From a checkpoint of a small contrastive image-text model.
Model: encoder norm batchnorm, text encoder width 384.
Training: adamw at rate 0.0011, 9300 steps, batches of 128.
Data: trained on rendered scenes of coloured solids on a plain floor, 6.1 epochs.
Rows from block 3 of the text encoder, named by matrix and row number. Rows with one number belong to one attention dimension. Each number is 128 + 24 x the weight over the matrix's rms, rounded and kept within 0 to 255. All counts start at 0.
# v: attention value (text_encoder.blocks.3.attn.v.weight, 384x384), inputs 256-319
# proj: attention output (text_encoder.blocks.3.attn.proj.weight, 384x384, transposed), outputs 256-319
v.3 [136 110 113 101 116 145 163 140 155 125  88 170 110 141 132 127 142 163 136 139 135 155 121 149 136 140 141 120 117  74 141 137 108 153 122 125 114 151 136 172 167 131 133 137  94 183 123 102 147 145 127 113 107 145 118  91 104 113 147 190 116 124 136  63]
proj.3 [115 143 127 126 120 144 121 123 114  63 136 119 119 146 124 104  96 137 116 147 135 135 130 118 111 102 115 151 134 130 149 115 123 155 112 126 120 116 104 138 135 147 129 134 112 124 121 136 142 122 121 130 111 135 148 103 120 138 126 143 135 108 121 104]
v.4 [141 151 103 113  73 140 130  98 121 128  45 118  80 110 132  51  87 171  96 190 123 136 155 155  61  83 162 168 155  91 107 137  68 181  61  55 152 115 222 117 190  73 111 151  98 173 113 125 169 105 141 126  49 166 108 114  85 192 181 231  95 153  90  11]
proj.4 [172 189 103 181 104 112 123  78  70 123 124 117 123 122  15 103  49 178 159 189 190 150 167 140 149  63 100 159 184 110  76  91 133 234 125 106 154  46  83 105 171 118 132 171 163 119  82 200 213  70 107 120  93 206 226  53  69 122 170 136 141  72 118  82]
v.5 [103  99 161 186 186 116  73  87  95 158 162  82 153 124 124 141 114  31 120 120 148 144 135 110 127 107 143  54  62 142  95 156 154 132 133 142 129 117 141  88  83  91  94 123 165  96 125 153 121 106 161 100 143 123 135 137 135 124 128 121 169 147 102 195]
proj.5 [ 97 126 141 120 159  95 133 141 147 152 147 125 131 152 123 155 133  97 149  90 148 155 101 117 175 116 117 119 103 127 112 126 154 105 190 126 126 140 158 159 150 106  87 157 156 105 137  90  81 154  93 141 170 102 114 160 161 120 136  96 131 124 147 139]
v.6 [136 126 142 131 155 126  90 117 118 151 161 106 124 120 131 141 111 109 108 139 111 105 122 130 142 131 135 100 102 166 112 141 161 123 135 144 126 107 124  76  95 125 123 130 158 100 125 134 113 110 107 134 142 120 125 151 130 143 141  73 115 130 140 162]
proj.6 [136 119 127 134 143 110 128 136 156 194 124 133 120 103 124 149 156 102 157 105 120 123 128 140 142 142 147 118 136 120 103 138 134 110 152 114 128 138 167 124 130 114 128 124 137 141 144 107 111 135 120 125 147 109 107 153 140 118 142 113 125 134 136 152]
v.7 [144 136 125 121 114 150 143 132 126 118  92 161 105 118 141 117 131 156 140 139 110 142 105 119 125 115 120 150 138  86 140 123  96 146 111 135 129 130 121 180 169 107 121 115 110 167 127 130 143 155 150 108  98 118 120 102 103 124 129 170 128 142 128 108]
proj.7 [106 132 137 127 117 136 124 128 112  61 147 127 125 144 127 110  96 137 106 143 134 125 133 121 104 105 126 135 130 135 133 113 123 155 106 129 121 128  84 137 133 147 128 128 107 120 119 132 139 120 138 140 109 144 135  98 121 134 115 145 130 117 123 123]
v.8 [125 138 156  92 126 128 135 188 175 146 227 166 180 148 158 193 191 130 158  81 158 105  64  81 179 207  77 117 102 171 180  99 201  64 171 211  71 162   8 153  66 191 145 145 126 125 162 127  99 166  76 145 187  81 132 168 198  78 106  22 141  83 139 196]
proj.8 [100  45 142  68 151 152 133 167 178 146 131 144 125 124 246 135 226  86  90  86  48 104  94 106  95 215 150 105 101 144 202 192 108  44 119 167 100 218 188 135  68 146 138  46  78 120 178  69  32 188 156 141 152  74  54 188 184 133  78 136 117 202 124 211]
v.9 [165 164 139 129 136 136 150 131 150 119  84 169 118 100 129  93 133 110 145 112 109 126 112 122 121  98 129 107 155 107 116 159 113 145 127  98 101 157 162 160 152 122 139 127  97 143 141 107 125 157 121  97 134 129 135 111 110 131 117 162 133 108 105  77]
proj.9 [155 125 124 125 108 133 119 106 112  96 134 136 119 126 122 107 105 152  94 149 131 155 136 130 102 108 106 149 182 126 136 108 116 147 123  87 128 102 118 100 129 137 120 122 129 143 117 145 145 134 135 126  94 138 125 100  94 124 144 134 129 116 142 130]
v.10 [182 133  81  74  90 152 195 206 168 144 101 181 116 126 147 114 172 255 102 132  73 110 133 169 113 182 107 232 235 128 166  78 134 125 128 120 121 114 122 144 155 176 143 167  98 124 179 137 143 153  83 142 116 117 140 165 129 118 123 127  70  83 130  91]
proj.10 [189 126 103 127 133 163 113 120 118  99 104 139 132  91 135  78 165 164 105 169  77  80 161 165  86 179 133 134 171 128 139 149 120 137  67 161 130 119  88 111  98 155 191 108 102 142 138 168 161  95 148 108  94 182 162 112 101 121 103 163 140 139  79 106]
v.11 [151 151 104 103  80 141 135  94 102 113  18 117  92 127 114  66  95 150  88 170 120 128 185 189  77  73 183 200 163  91  88 145  67 204  69  48 168 125 187  89 206  75  95 175 127 166  91 108 170 111 162 111  37 180 111  99  66 186 170 218 101 152  90   8]
proj.11 [166 194 108 183 107 108 122  73  69 122 126 115 121 111  13 101  49 175 166 194 196 160 165 131 154  59 103 159 178 115  62  92 128 237 125 111 152  44  78  97 173 117 132 183 166 118  74 208 217  70  98 128  93 212 234  54  78 124 174 147 150  68 111  70]
v.12 [114 109 100 119  91 135 175 152 136 146 123 169 134 137 118 132 122 172 146 139 148 121 133 130 145 154 125 160 120 108 134 118 135 138 111 126 124 118 111 146 148 132 141 139 108 131 114 139 137 136 143 125 130 125 153 122 116 122 134 119 133 137 122 101]
proj.12 [109 127 128 121 129 123 132 122 121 101 122 129 122 148 135 130 128 136 139 137 128 113 136 117 128 127 124 129 109 126 136 130 128 135 104 150 120 130 114 127 134 132 132 127 112 127 122 136 127 125 134 131 120 133 138 122 142 133 117 133 136 133 111 126]
v.13 [124 119 123 100 133 146 153 129 150 127  77 162 125 132 129 106 123 181 143 129 143 130 101 140 123 131 120 134 151 103 123 127  89 123 107 108 106 142 131 172 172 109 135  93 107 199 116 130 120 154 129 109 105 128 105 114 110 114 152 195 128 123 114 101]
proj.13 [111 135 129 126 114 135 129 122 120  51 147 127 109 138 125 114  95 132 112 148 141 133 135 118  97 106 127 153 129 132 138 107 120 157 109 112 125 108 100 130 127 148 131 136 109 121 113 130 145 121 136 144 103 133 136  96 118 139 123 136 131  99 126 102]
v.14 [118 119 175 185 158 111  51  73 103 140 143  88 149 130 109 144  98  15 149 110 160 143 126  91 144  95 155  51  62 133  91 159 146 114 124 126 166 144 158 100  89  85  96  96 154 131 101 153 128  93 151  81 159 148 117 128 124 143 125 100 145 159 137 159]
proj.14 [ 71 128 144 125 143  95 144 133 150 144 151 121 127 149 124 163 120  94 147  85 161 172 106 107 152  91 125 126  89 130  99 115 142 115 182 102 121 146 168 143 162 111  80 155 139 113 124  82  94 161 108 146 159  87 101 149 152 128 146  98 125 115 153 144]
v.15 [133 134 179  98 140 113 169 220 177 143 201 168 181 154 167 207 197 153 134  42 129 110  53  72 156 215  54 136 121 175 217 110 218  61 174 224  60 174  33 182  46 206 115 154  97 116 179 136  84 154  97 110 213  79 154 172 178  77 105  45 115  61 135 211]
proj.15 [108  51 132  54 150 169 137 173 174 146 133 144 123 132 252 119 233  88  62  78  35 100  93 114  68 211 140 112 107 148 206 185 116  39 118 161  97 234 188 141  58 154 140  50  73 120 190  61  34 191 169 129 153  69  57 188 169 133  74 133 110 195 121 205]
v.16 [148 129 143 102 146 109 166 196 165 136 204 153 198 163 138 187 186 153 142  61 129 105  63  79 152 203  57 111 109 163 218 130 204  67 189 228  62 154  21 156  56 194 124 141 122 123 168 115  58 183  91 118 193  53 143 177 215  82  90  31 150  61 131 199]
proj.16 [105  42 139  58 150 163 134 173 182 150 131 146 128 132 255 130 233  84  78  79  36  99  89 108  83 217 147 106 102 150 207 190 110  32 121 164  98 230 192 143  59 152 140  41  71 123 190  60  28 191 166 134 157  63  46 193 180 132  72 133 112 202 126 212]
v.17 [178 160 151  84 142 138 120 102 151 123  56 149 114 106 150  82 137 133 140 121 118 118 117 127 134 123 129 107 170  95 115 160 107 123 135  91 119 144 150 167 159 109 129 118 103 139 123  81 116 133 122  97 128 131 138 110 133 116 143 167 123 118 111  65]
proj.17 [154 129 124 124 105 140 124 114 124 106 140 139 106 119 120 109 102 151  90 155 134 150 140 136  83 109 118 157 195 125 138 112 110 157 117  82 128 109 136  97 129 151 134 118 118 145 126 147 162 119 135 120 103 144 117  89  85 131 148 143 127 101 145 134]
v.18 [137 166 108 110 101 154 120 106 118 108  25 127  83 104 128  50 104 159  87 162 102 158 163 169  59  59 150 168 159  76  91 132  79 199  86  48 153 105 208 102 200  79  97 152 119 146 119 130 189 117 137 119  68 178 108  82  72 184 145 220 101 135  88   0]
proj.18 [167 188 108 182 100 114 123  79  71 131 126 118 123 112  24 104  51 168 160 192 193 157 165 132 144  58 107 159 183 118  70  94 120 236 122 108 153  51  84  97 165 121 129 168 163 114  76 202 210  74 106 125  92 205 226  56  75 124 174 146 150  76 116  85]
v.19 [159 156 105  60 105 158 188 211 171 120  87 181  96 138 146 101 147 252 102 148 103 114 132 157 106 158  90 224 191 126 179 102 124 122 133 123  91 129  81 138 181 159 169 146  93 163 171  96 126 148  94 157 108 131 143 129 156 144 148 129  93  88 134  65]
proj.19 [180 122 109 134 108 163 112 118 107 115 111 134 124  99 134  89 136 156 106 176  95  85 157 148  87 161 139 131 170 125 148 139 108 146  73 144 133 119  99  99 101 147 180  86  99 143 130 170 165  95 160 112  87 171 149 102  96 119 114 162 130 144  97 123]
v.20 [111  92 157 149 172  93 103 130 138 117 235 124 183 118 118 189 160  70 178  65 158 114  77  68 178 177 105  60  89 171 152 119 168  66 175 193 106 117  57 161  57 154 147 109 150  92 157 139 100 144 128 135 194  73 138 153 177  93  95  45 170 104 155 255]
proj.20 [ 83  64 153  78 149 137 135 177 184 130 131 138 131 138 233 160 199  81 102  68  73 106  94 115 113 187 154  95  68 141 179 160 127  26 134 148 103 204 172 152  94 132 120  88  95 139 172  55  46 186 150 135 163  49  29 202 187 138  88 114 111 183 141 174]
v.21 [115 111 120 155 132 124 103 129  97 129 166  82 141 136 139 149 115  84 135 127 122 119 129 135 128 145 144 118 124 183 117 115 149 126 151 140 153 104 143  80  87 140 112 117 154  85 109 140 131 116 138 128 156 124 148 128 135 128 110 110 124 130 137 166]
proj.21 [143 135 130 124 149 119 135 139 157 184 119 124 136 117 120 146 144 115 156 105 132 134 123 130 152 140 126 128 128 126 120 134 145  98 158 126 134 141 158 143 125 111 124 145 147 131 145 117 104 140 111 118 156 110 114 154 141 118 139 103 126 139 136 132]
v.22 [124 116 139 151 160 122  99  89 105 134 172  60 130 112 125 161 115  76 130 117 142 125 120 128 134 100 127  99  81 171 115 121 159 117 139 142 134 113 125 108  70 122 110 137 172  83 118 154 112  96 124 117 151 122 117 145 108 132 116  71 138 134 134 174]
proj.22 [127 125 131 129 166 110 125 146 152 183 134 123 140 125 117 143 145 110 154  85 134 132 104 125 173 138 126 121 122 121 112 137 158 100 172 125 127 145 156 158 126 112 100 154 151 120 149 101  90 145 103 125 171 110 115 166 158 115 138 105 131 133 134 135]
v.23 [109 123 137 150 133  91  95 119 105 133 167  92 155 146 122 173 128  94 114 127 133 125 150 133 139 134 124 120 109 166 117 121 149 128 145 150 130 115 149  78  90 136 126 150 152  87 134 151 124 127 150 141 161 113 132 146 136 121 132  72 123 139 136 190]
proj.23 [137 126 127 124 146 112 131 141 147 204 118 129 147 126 130 146 159 123 148  91 120 120 125 124 167 152 130 103 120 126 125 141 144  94 160 142 130 154 138 139 128 104 118 137 142 128 143 119 104 139 120 117 159 113 118 162 147 112 133 108 137 156 129 145]
v.24 [108 130 141 115 131 139 106 104 129 117 117 109 112 120 148 105 116 107 113 133 117 111 110 128 122 133 146  97 142 142 110 170 102 135 112 130 115 151 145 137 137 118 125 106  93 123 119 120 144 124 140 112 121 153 129 126 136 134 133 163 143 126 109 132]
proj.24 [152 130 129 130 125 126 127 129 135 114 138 120 141 131 105 114 108 143 100 117 139 171 116 124 118 103 109 144 157 137 134 113 132 140 148  87 134 121 110 138 126 129 114 144 127 122 122 122 130 143 129 136 123 133 122 118 107 121 142 115 132 106 137 117]
v.25 [141 162 123 110 134 161 131 106 152 133  96 184 113 115 149  75 136 124 120 130 108 143 106 141 108 120 112 134 164  89 108 177  98 134 117  99 131 142 186 184 174 126 139 112 116 148 135  99 139 151 110 128 101 132 128 102 132 143 129 201  99 126 128  62]
proj.25 [158 136 119 129  99 144 120 103 107  90 132 127 119 126 122 104  92 153  91 155 132 147 130 144  88  92 106 140 176 132 142 115 110 164 102  89 142  99 135  89 118 138 122 109 124 133 120 154 158 113 149 127  94 148 132  90  87 135 142 157 133 103 137 147]
v.26 [160 130  78  63  82 161 181 189 160 112  94 191 109 125 144 104 156 243 113 128  82 120 124 153 103 159 119 204 187 127 164  80 107 125 135 113 113 143  99 135 158 168 145 146  79 147 161  92 129 159  94 151 102 111 135 148 127 114 126 141  85  99 119  90]
proj.26 [174 121 115 135 106 161 113 119 109 114 107 134 126 100 139  99 133 153 109 172  97  87 159 153  93 156 138 127 166 126 140 142 106 150  72 146 135 115 103 104 101 144 175  90 103 145 127 170 165  95 160 110  92 165 142 104 100 129 114 164 127 141 101 119]
v.27 [149 134 130 112 107 111 120 139 134 147 134 152 112 131 119 147 133 167 121 132 140 151 111 132 126 132 116 133 114 136 170 117 108 133 124 148 139 105 140 144 153 119 129 134 140 133 114 122 109 140 116 126 137 128 124 117 139 129 113 124 133 124 133 149]
proj.27 [118 130 125 127 128 129 136 119 131 145 127 128 127 108 137 135 130 129 141 135 125 118 135 123 141 127 129 128 120 127 126 136 132 120 123 134 128 127 137 140 136 137 138 127 123 128 124 133 122 124 129 122 127 129 127 126 139 125 127 136 135 131 128 134]
v.28 [137 112 130 167 153 116  79 110 105 143 200  67 137 104 111 168 124  71 146 135 121 141 160 123 133 111 157  95  86 182 112 123 156 113 150 140 138 110 138 111  86 135 128 136 147  77 127 156 111  87 142 140 136 145 120 148 129 114 128  84 161 151 144 186]
proj.28 [122 126 132 127 164 108 123 149 156 183 134 119 139 123 120 148 153 100 156  89 132 134 109 128 168 142 140 124 120 125 103 138 156 101 170 124 126 151 165 159 129 110 103 155 149 120 151  95  87 144 102 120 166 111 110 165 156 122 134 103 129 139 134 135]
v.29 [124 127  88 125 110 149 133 104 102 114  28  94 101 107 119  75  77 119 120 168 103 135 154 177  88  74 171 144 171 100  84 178  48 189  95  38 153 116 237 106 190  72 128 134 113 161 110 103 153 103 137 124  67 188  97 108  66 184 176 237 105 161  95  31]
proj.29 [168 189 108 181  99 113 128  83  79 127 123 119 129 128  14 113  42 177 162 179 196 156 162 138 152  54 105 157 175 114  76  86 134 227 129  95 154  42  81 114 171 121 126 194 167 125  85 191 211  72 109 119  98 191 211  59  76 124 174 134 136  64 126  72]
v.30 [127 119 152 109 159 120 140 168 160 151 217 157 190 149 141 183 194  98 142  53 111  98  62  77 170 191  76  92  94 182 181 120 191  58 204 213  97 145  24 153  70 178 151  97 113  95 177 134  62 148 109 120 201  69 124 179 204  62  69  20 166  81 170 236]
proj.30 [ 97  52 143  68 152 155 132 184 191 142 128 142 132 139 250 145 220  82  87  69  49  91  92 120  96 209 157 100  87 146 197 173 119  15 124 151 102 222 184 154  72 142 131  59  82 136 188  50  32 187 164 128 161  49  23 202 181 132  78 116 107 196 140 196]
v.31 [130 136 101  84 103 162 196 189 148 126 113 212 108 139 151 101 151 204 113 124  87 146 108 149 110 170  95 208 204 109 187  95 107 119 118 146  93 140  94 144 148 149 162 164 104 137 123 111 135 152 110 149 118 128 149 145 136 121 110 158  83  93 147 107]
proj.31 [164 124 119 132 107 156 117 121 110 107 105 129 121 116 141 101 137 160 120 169 100  93 159 142 105 159 140 130 149 123 141 139 111 133  82 157 133 115  97 107 112 144 175 102 115 146 129 168 162 101 145 112  95 154 144 109 112 130 115 156 124 145 103 102]
v.32 [156 135 158 118 156 170  73  69 120 164  68 114 165 143 178 138  54 103 130 171  76 143 156 128 128  69 205 108 164 147  77 163  68 107 133 152 183  81 101  85 123  44 107  75 177 160 169 185  97 165 117  94 164  98  89 182 120 175 151 179 136 171  98  90]
proj.32 [160 218 161 126 199 109  58 104 164 121  87 100 143 128 171 148  37 157 222 161  85  91 117  69 187 115 255 110 130 131  90 135 112  64 221 188 114  59  86 145 163  21  90 170 165 191 178 208  78 114  59  96 144  91 118 226 153 209 135 166 133 118 103  70]
v.33 [147 135 170 123 168 167  69 100 117 148  73 117 175 184 188 122  78 141  94 187  96 146 148 115  99  94 191 130 159 157 114 166  87  91 115 132 156  79  66 111 155  68 106 106 162 178 151 173  94 156 149  75 154 108  85 156  97 174 143 165 122 161  94  50]
proj.33 [170 210 158 112 200 121  63  96 162 119  89 108 140 123 178 129  48 152 219 169  66 111 121  59 183 108 255 100 142 142  93 137 108  76 227 192 124  54  82 140 154  35  81 162 174 190 183 210  73 113  69  96 133  98 127 222 149 207 135 170 135 108  94  63]
v.34 [105 121 104 120  85 103 176 181 150 102 198 145  86  81  64 141 199 116 163  62 173 129  96 152 152 200  63 130 110  83 162  71 175 159 133 138  64 186 183 155 114 194 175 162  82  66  86 100 191  83 119 182 112 180 193  73 178  66  94  91 126  72 169 187]
proj.34 [ 83  38  89 139  50 140 202 160  92 129 175 154 111 131  73 118 218 100  31  86 189 151 137 199  68 150   0 159 117 117 166 122 149 190  23  61 137 207 180 113  95 231 178  88  78  58  71  40 185 143 194 163 112 166 134  25 105  45 119  80 120 145 158 197]
v.35 [111 127  85 149  76  88 186 150 161  90 179 172  47  86  83 126 217 119 152  73 164 104  76 142 174 182  61 121  95  82 151  62 199 181 123 117  76 168 201 168 110 202 175 167  67  60  81  87 182  93 129 194 100 188 167  89 167  41 101  79 135  68 177 198]
proj.35 [ 76  36  87 146  44 136 205 165  92 128 180 154 114 130  69 124 216 102  34  85 196 143 137 202  69 152   0 161 112 111 168 123 150 187  16  53 139 210 184 113  98 231 181  86  75  54  70  34 188 141 197 168 111 168 127  24 106  43 122  76 116 149 164 203]
v.36 [ 99 137 113 120 110 102 176 130 129  77 168 160  58  77  88 127 183  93 165  96 162 134 105 142 147 144  90 121  90  94 126  81 190 180 123 122  79 168 172 144 111 203 160 159  94  88 103  91 166  79 133 173  97 150 149  85 159  67 103  70 157  92 163 198]
proj.36 [ 82  45  89 151  55 129 194 168 100 139 162 144 113 133  76 134 199 104  41  91 190 130 137 203  77 157   5 163 109 108 167 129 147 175  19  51 138 201 179 113 104 221 174 101  73  67  77  35 186 137 195 162 117 160 120  40 110  53 125  86 113 147 162 196]
v.37 [107 101  91 152  80  90 191 173 154  84 197 169  49  64  68 151 204 129 170  85 176 119  93 148 147 160  56 129 106 111 143  86 174 188 117 127  78 170 196 166 113 203 161 160  96  69 103  89 190  99 138 182  81 175 183  95 186  42  92  78 129  76 168 199]
proj.37 [ 75  38  86 148  45 135 205 163  92 129 177 156 114 129  71 126 215 103  33  83 198 142 136 205  66 152   0 161 111 110 166 124 151 185  13  53 135 211 185 113  97 230 183  89  73  53  68  34 190 142 195 167 113 167 128  24 108  44 120  76 117 151 165 204]
v.38 [134 153 151 133 188 175  58  83 116 173  78  75 192 153 156 107  68 110  99 165  93 120 164 126 100  69 187 151 152 153 100 166  84 110 113 148 175  95  88  86 141  32 108  79 168 180 169 163  69 159 117  77 157  87  79 170  81 207 163 206 101 178 105  48]
proj.38 [169 213 166 116 202 124  50  92 171 122  84 106 148 130 176 135  46 157 238 175  74 108 127  56 194 110 255 104 136 136  97 138 105  68 227 198 117  51  85 142 164  15  80 154 172 194 186 229  67 111  56  98 139  96 119 218 151 209 137 176 137 117  94  64]
v.39 [114 132 124 168 157 143 120 106 130 110 135 103 134 122 107 147 114  75 156 135 126 142 131  95 151 158  99  54 115 145 140  88 130 101 162 142 143 120 145 154  64 140 116 146 169 148 138 161 131  52 121 152 170 126 157 134 142 100 123 121 182 126 143 187]
proj.39 [142  86 145 132 125 110 140 142  89 150 119 128 143 122 108 121 152 140 149 120 159 137 109 112 172 139  88 120 117 107  97 117 144 118 140 144 122 132 106 165 168 159 142 146 143 132 116 113 132 139 118 122 164 117 137 121 170  88 130 114 138 135 151 100]
v.40 [111 145 115 126 131 115 121 134 129 129 119 143 128 150 127 134 135 176 122 118 147 104 110 137  97 123 134 164 138 102 130 190 120 124  90 104 112 147 107 115 134  95 130 121 103 118 129 104 128 171 133 112 121 147 114 110 123 160 146 130  95 126 122  81]
proj.40 [107 167 115 136 134 147 122 120 151 135 128 126 113 139 145 145 109 112 118 141 104 128 137 137  90 116 147 132 107 143 140 134 116 134 115 116 127 127 131 101 109 104 119 115 122 126 140 133 128 121 132 125  94 140 129 135 107 160 130 143 116 135 104 145]
v.41 [135 136 140 133 122 131 109 135 141 131 131 139 119 145 132 103 134 141 125 108 139  97 145 114 119 107 119 119 120 129 120 134 146 130 132 135 136 127 124 109 156 142 137 135 121 112 129 111 131 115 113  99 137 130 121 142 142 130 128 123 136 128 124 126]
proj.41 [140 124 134 140 124 131 125 124 130 115 123 123 128 132 130 136 126 139 116 128 124 130 130 123 102 126 148 129 136 128 128 124 122 126 128 127 132 120 144 128 135 126 120 130 130 133 132 131 126 119 134 110 134 124 122 130 114 127 140 127 125 119 134 134]
v.42 [108 119  96 122 102  72 183 153 163  75 175 150  73  72  78 129 197 130 169  72 174 104  87 132 167 160  45 122 112 101 137  73 189 170 109 133  65 159 177 174 130 199 182 169  78  78  83  73 180 102 131 166  88 177 176  81 150  68  87  84 138  91 159 179]
proj.42 [ 79  37  86 143  51 140 198 161  98 129 177 150 111 131  67 123 217 100  41  89 192 145 141 199  74 156   0 166 111 113 168 125 146 187  19  61 137 208 186 116 100 225 180  86  71  56  73  45 185 143 191 166 109 169 129  23 107  44 122  82 119 151 157 201]
v.43 [106 117 130 128 123  99 162 128 127 108 156 124 106 101  92 100 152 106 151 109 141 132 127 148 155 164  90 117 110 102 133  87 158 152 125 134  90 158 165 122  95 171 155 161 115 108 107 117 169  94 132 168 125 141 145  96 146  86 122 103 140 105 167 183]
proj.43 [ 95  54 106 144  68 133 182 153  98 149 152 141 118 140  85 135 198 109  49  98 184 137 130 194  77 147  11 155 113 118 158 124 141 167  35  67 130 194 167 115 112 212 171  99  85  78  85  53 176 141 178 150 130 151 126  47 115  60 121  94 118 149 159 182]
v.44 [132 125 130 130 116 137 112 118 137 115 146 163 124 120 147 122 122 110 141 148 147 174 125 131 136 140 126 143 129 141 141 136  94 148 107 128 105 150 111 133 106 132 146  96 141 110 125 136 132 156 142 111 102 118 128 128 118 119 150 129 118 134 124 137]
proj.44 [136 143 111 126 132 136 121 128 113 119 125 114 120 134 121 115 117 138 150 129 131 117 120 115 128 119 102 142 100 126 139 130 135 131 126 128 122 117 111 127 122 120 129 129 127 125 133 133 129 130 110 137 118 132 136 125 123 127 131 121 125 106 126 127]
v.45 [137 114 145 137 146 132 111  99  93 136 133 104 126  96 113 155 143  49 140 105 114 181 134 109 185 148 112  73 114 151 134  82 144 129 179 163 124 104 152 129  57 184 103 133 156 115 132 148 120  74 150 164 166 112 173 140 163  97 106 102 195 141 132 188]
proj.45 [151  83 143 134 127 105 142 152  90 160 121  99 139 139 104 131 165 152 128 111 161 132 103 132 157 145  55 119 126 105  86 118 149 126 128 148 112 137  86 175 180 195 149 165 147 133 115 103 143 144 113 121 180 110 155 120 170  77 124 112 156 129 156  78]
v.46 [101 114  97 121  74  75 197 180 163  92 195 161  57  77  69 135 218 126 172  57 163 112  85 144 170 196  40 147  73  83 175  82 196 162 118 118  85 195 191 148 117 224 153 180  55  61  89  73 177 109 120 171  76 174 169  73 155  40 105  50 137  87 167 207]
proj.46 [ 74  32  84 145  42 139 206 164  94 124 181 157 115 129  68 117 221 102  36  86 190 150 140 200  74 155   0 160 114 112 168 128 152 192  16  53 145 211 184 115  95 238 180  86  75  51  68  31 189 140 201 171 106 171 128  18 104  38 123  75 117 146 161 204]
v.47 [110 118 115 140 102  73 178 178 147  84 174 155  90  96  64 138 199 129 172  82 187 118 104 143 145 162  45 133 106  84 150 105 191 153 126 129  88 160 174 158 105 217 162 160  67  80  79  84 194  95 131 165 117 189 162  75 147  76  89  84 151  74 172 201]
proj.47 [ 79  37  90 144  48 138 201 164  96 130 175 154 115 131  73 121 214 102  37  89 186 146 137 200  75 152   0 157 116 112 170 127 150 186  21  53 145 205 178 113  97 233 176  89  79  60  72  35 186 139 197 167 111 167 126  28 107  44 124  81 118 143 161 199]
v.48 [104 119 111 152 102  83 182 139 124  89 183 144  73  77  65 125 185 133 176  73 158 122 117 148 156 161  71 132 103 121 149  82 159 150 139 135  78 181 165 160 108 194 178 167  71  78 108  74 188 112 110 183  95 186 179  84 170  49 113  97 144 102 188 199]
proj.48 [ 82  44  94 144  54 137 194 158  94 133 171 149 114 134  75 127 210 103  38  86 193 143 136 198  72 149   0 161 111 113 164 122 146 182  24  62 132 206 180 116 103 220 179  90  78  62  70  44 185 143 188 163 118 161 128  29 108  48 121  85 120 151 161 196]
v.49 [129 129 124 117 107 113 134 155 135 132 125 138 138 132 143 100 137 149 117 129 145 134 104 139  88 116 119 172 142 134 118 151 133 128  85 108 126 155 102 132 160 104 127 128 112 115 128 103 139 181 114 117 104 145 111 121 113 136 154 135  89 117 125 104]
proj.49 [100 162 120 130 136 139 126 113 147 114 124 121 112 128 147 135 118 123 122 137 114 125 142 133  86 112 156 133 130 137 146 140 115 131 109 124 128 126 148 108 104 105 110 112 123 124 137 144 128 119 131 130 104 133 120 131 112 161 130 138 133 128 107 148]
v.50 [164 139 151 118 179 188  72  90 123 184  53  88 199 181 175 121  43 143 112 163  66 134 163 120  90  61 189 103 150 171  83 157  84  87 150 128 181  63  82  90 146  48  76  90 190 173 176 185  66 143 127  76 164  66  88 163  92 206 165 191 133 181 101  63]
proj.50 [174 220 167 115 207 114  56  96 162 127  78 102 142 127 184 138  36 156 220 168  66 104 116  58 184 105 255  97 142 139  89 134 109  67 235 195 118  48  75 140 158  26  78 172 177 201 186 214  71 112  61  88 146  88 125 235 151 213 135 172 137 107  98  56]
v.51 [109 125  91 130  78  75 195 168 154  94 188 158  79  70  71 116 202 111 170  90 168 127 108 159 141 192  72 118  99 111 163  69 188 172 116 114  62 180 189 164  98 209 154 165  82  84  90  98 193  95 121 187  90 169 173  87 157  40 108  68 128  98 179 203]
proj.51 [ 76  36  90 146  47 137 203 163  94 128 179 156 116 128  71 122 218 101  35  86 192 149 136 200  73 153   0 158 115 113 167 125 151 187  18  55 140 209 181 115  96 234 179  88  76  56  70  35 187 141 194 168 113 169 128  23 107  42 120  79 119 147 162 201]
v.52 [156 127 146 130 168 168  69  79 106 183  81  93 188 162 176 132  46 135 114 181  64 117 155 123 111  58 202 104 174 152  86 158  48  72 139 128 164  64  59  93 133  58  79  71 181 186 179 160  81 164 121  89 160  94  96 169  84 202 158 185 122 178 107  82]
proj.52 [175 223 165 116 207 113  54  96 161 129  78 100 141 127 183 140  34 155 218 165  71 102 119  61 180 104 255 100 138 139  88 130 108  67 233 199 112  49  76 141 161  21  80 173 176 199 185 218  73 114  60  87 148  88 126 235 151 215 134 176 136 113  96  56]
v.53 [ 99 122  74 121  81  87 193 166 147  86 181 155  59 104  91 123 179 106 171  89 159 136 102 161 153 167  69 110  91 106 155  78 208 172 143 133  85 189 189 154 112 229 170 157 100  72  95  91 165  86 136 182  86 190 161  81 157  58 109  55 150 101 188 194]
proj.53 [ 78  41  82 150  50 130 205 170  96 132 171 150 110 130  74 129 206 103  32  82 190 133 132 204  72 157   0 159 111 109 168 128 153 182  18  51 140 206 181 113  96 231 180 103  70  60  70  26 189 137 198 164 114 163 126  36 111  46 121  77 117 144 165 202]
v.54 [100  95 106 122 108  77 174 165 154  84 177 146  68  82  88 130 174 110 179  92 185 111 101 145 157 184  72 128  91 119 140  67 182 169 130 121 100 169 189 140 100 191 170 171  75  79 102  77 169 100 113 171  96 177 165  98 158  65 107  98 153  80 161 202]
proj.54 [ 79  46  95 148  54 134 195 162  98 133 171 148 117 134  73 130 209 105  41  87 194 140 135 201  76 154   0 161 112 111 165 123 148 178  22  58 134 206 180 116 104 220 178  92  77  62  72  41 184 142 186 163 119 161 125  31 108  48 122  82 118 151 163 199]